config.toml
model = "self-supervised audio encoder (BEST-RQ)"
dataset = "synthesised imitations of 52 everyday sounds, one a clip"
train_examples = 39062
n_mels = 80
hop_length = 160
input = "log_mel"
win_length = 512
codebook_size = 256
mask_prob = 0.08
arch = "transformer"
norm = "rmsnorm"
norm_position = "pre"
hidden_act = "gelu"
mlp_ratio = 4
head_dim = 48
fused_qkv = true
bias = "all"
qk_norm = false
parallel_block = false
dropout = 0.1
inner_norm = false
moe = "soft"
num_experts = 32
moe_every = 2
expert_mlp_ratio = 1
slots_per_expert = 2
shared_expert = false
subsampling = 4
layers = 12
width = 160
positions = "sincos"
residual_init = "zero_last"
optimizer = "adam_atan2"
learning_rate = 0.0022
beta1 = 0.9
beta2 = 0.99
max_grad_norm = 5.0
max_steps = 11100
batch_size = 512
epochs = 145.5
lr_schedule = "cosine"
final_lr_fraction = 0
warmup_steps = 1110
weight_decay = 0.2
Rows from expert 18 of block 7, named by matrix and row number. Rows with one number belong to one neuron. Each number is 128 + 24 x the weight over the matrix's rms, rounded and kept within 0 to 255. All counts start at 0. Numbers have three digits each.
# up: expert up (model.blocks.7.mlp.up, 32x160x160), inputs 0-79
# down: expert down (model.blocks.7.mlp.down, 32x160x160, transposed), outputs 0-79
up.144:060153127135161126131117127189107116139136135148181153139132096135154129090115126124156130177134185140117136085118146172127130134123106144109132165179115113105176135140136155140113102149120118130125129124173132127110173198137147105135123157
down.144:074131095145123148183140154142155105182150170161119113167138113112128113131178101117181094119133167083135126173106159086142080165120134158138127131125126107152068125141112125136151090128078116130118074135070121121125168158107109149110153137
up.145:157194108141140151144124131171170140129136153134131146128118115143088108134131155151113129101129109154153126068145102113128140097138140109114163141121110166089125143107122115118116105093143143090137100140141126109142105140120146141135143108
down.145:139104152158108135143146131091107113162096118157129114171142132145146124147107113126095136096097122148091137143123063155155021168111122127146118140127151122149134125128109137113137123116110090130113122160137139158136155141098138121111105090
up.146:144161064165135137139100131161149147154139138097102126174160144160088110063131155151116113117131085120131134158119100140146109117165165137150140104102123132070089126136145165106131082091132127104128098136136116139121146106168089152114146158
down.146:179110110153087123126117140119137116122128136164095136145155137163171111114082135141122112162083163118137163080115137091103110170085134142097074082083134105138137130098139160133128101124147102137152139165122121124076099185136115108155103127
up.147:094138102101125139167097129169133150144114123109135119082122121146114115104118090173127101108103165098162094130136166120150159136104134165141105116148133120141146140139134107090153137117146091124110109126132110121139141093104121177122084153
down.147:157113145120121077113100130144128112123122166117130121140140149108130149149160137098160118153181111154106137129134118086145151141104152129162165140134205183148072127108123154140145152125119151153139099099126101152147100120120114114111140131
up.148:088063123114136165106185097194145136166171074150141106099102096118132099119110174162117179183091150114134104109134080117142113102162159119103177122123119147102107118122074130122097167115145166117114104142153120136101127116122127132117128110
down.148:113133095096172174146110187087108120112116102139084104179133145135118166133108149203147129077138163157129124145162098095149075140184103130110083155128109143123105075135126133127143109097101175150087085126141151126107178117118080161131140133
up.149:094164161097177141133134150086118109126135179170141155156094169151163156103109134145136168168144104087109118107142112148139121181174118144117120143141148120173131112134131174151055096145107088138094116152117156152092147168170147131137106105
down.149:117075130126078172163115166111127144134155128174137128125157149111153119158113102195180125123095145113133152107112189081178126141122098159091140160099132146158105135101103093168136111140124137114146115141122122138151187104160097159176109118
up.150:100126098176148164131116178109104120129099161126133114115135129147173118126136135158120139127105113157128129102096146122130104111116138142121136141123090100159142141154128093115140125146142103142142111109132135153137110078120136124129124138
down.150:142115161101138135134155109160154119126131120107127173113133113147129136157153128123133097149131159143124120090132150108152103092132093123083118120117145134118163130128124149154144140117159133097138179118123144140143137101100088138161159133
up.151:110147138106112132144107129173139119157111100145110129091118138118130127113089138110143113134138128128091116128163100147134132142176163116077161144148103100080156127104148136122095149119133152122174074118121082136137168160125102211159100140
down.151:130095101122114145162101169109092094123110118177085076104096176109150110100141119144148129136096053125131163130105126143124043139146167137138109140133162153180073158175149168105154137143101094119139136185088111158104144142124116142148105107
up.152:102135120143129131134078135121098127172121137118094137114168120151145158071075106122163134127113099160107118150114165112093134116111144166116112142109118101136162093116127153139121127129151110149127095117108104128131156112121101127119104212
down.152:119173090118086114135128128151133134144107100148100121128120152132153160108118114161072082132120166143144124130134125126089096143142081114108122117116156141147147102135151100133153120091116100086093163141126127172151164196118150135119110141
up.153:104137097106189152155119125119130114136107112124141068077098111082113112164109149104123103160107133074128090091130166139112123084200124120120135106152133147142126158144146117136118078109095119168125161137141121116112108110121105134105100145
down.153:138137126160118158114149093125129130137115113123100179160154158129119160098152102117124128152147142116128114139100101123142132190108100215116148149123124131116120151128115080168107131132142079119150109089147114168173131146107171123134128086
up.154:114128096136106128133122079165204109158115118115104115121182126121133084176129124117159143138132101140109110126123140117119131132143167124128149107197092109143153141115131117156143160135114151149150151099124130106119142090089087146125160139
down.154:143156119137136112154131116115071087101128095129142167113156095094112141100151158123094136128130123068080110132107135095131154147115117143199140117157145104121107176152105116096161141123129122067084146165125174151107115147115087142153155149
up.155:153142111147153127124122117163099162139161123107127126134183145148128157118124120094120133133144083125161149102063186146113096099127106133148116117145082102127125105136145159138116144114130093126135132093120102132157128166102141120119159149
down.155:088114107126167115124100135145120099124125134164109127125103134090113142085134132194146124104110144111136154153139071128151126107126132139116124152118139135161153117128094103133080134145126118115125128121136119078144129109128099147114110128
up.156:145167115108127151172160114175157162142138133154160092138138179183111104101126127119109134124104110163119106097171133116127098109143151146107101150179126140105139148139122110105131114168154116122105127116107113128141176128138152141156129130
down.156:119096101102134108092136106149146115148169115092123121130160062107121120131126145074134159131132120126077099130120147116176149142104149149152157124155125159147117161138143165136107126120152132130111134120100149136139067142122109133108110160
up.157:149154114132114154156137161119126145145086159102146116087131138152151126162142159150169132100131125135152136101094121120169129075108146128139124169151091151069149118122186081141132169111158068127141136137087131141167141116112121148139088102
down.157:141105147106133102127152102188110152130131149102129139105107141093156171121162119108174129137163142134098166091133101148080153144128114088117154155105128182111128132103073154157094160132142150141148132119149123109130134104129106083098145136
up.158:150122102096110141118173087136180170112195142168138154135129134142104124129099125125108162151110127157106081068128128125124135111112139134086154117133124107150117136131096142113082144098148144123110117139145114103131133134140138089125136129
down.158:138128103165139155108127125103154141141114112118139115142142122158105142154115143139110129089160145180114130174136097127150109101121081123105117147119151123126125110133136113129099139129150167134102086142131164127119154144104115132106114125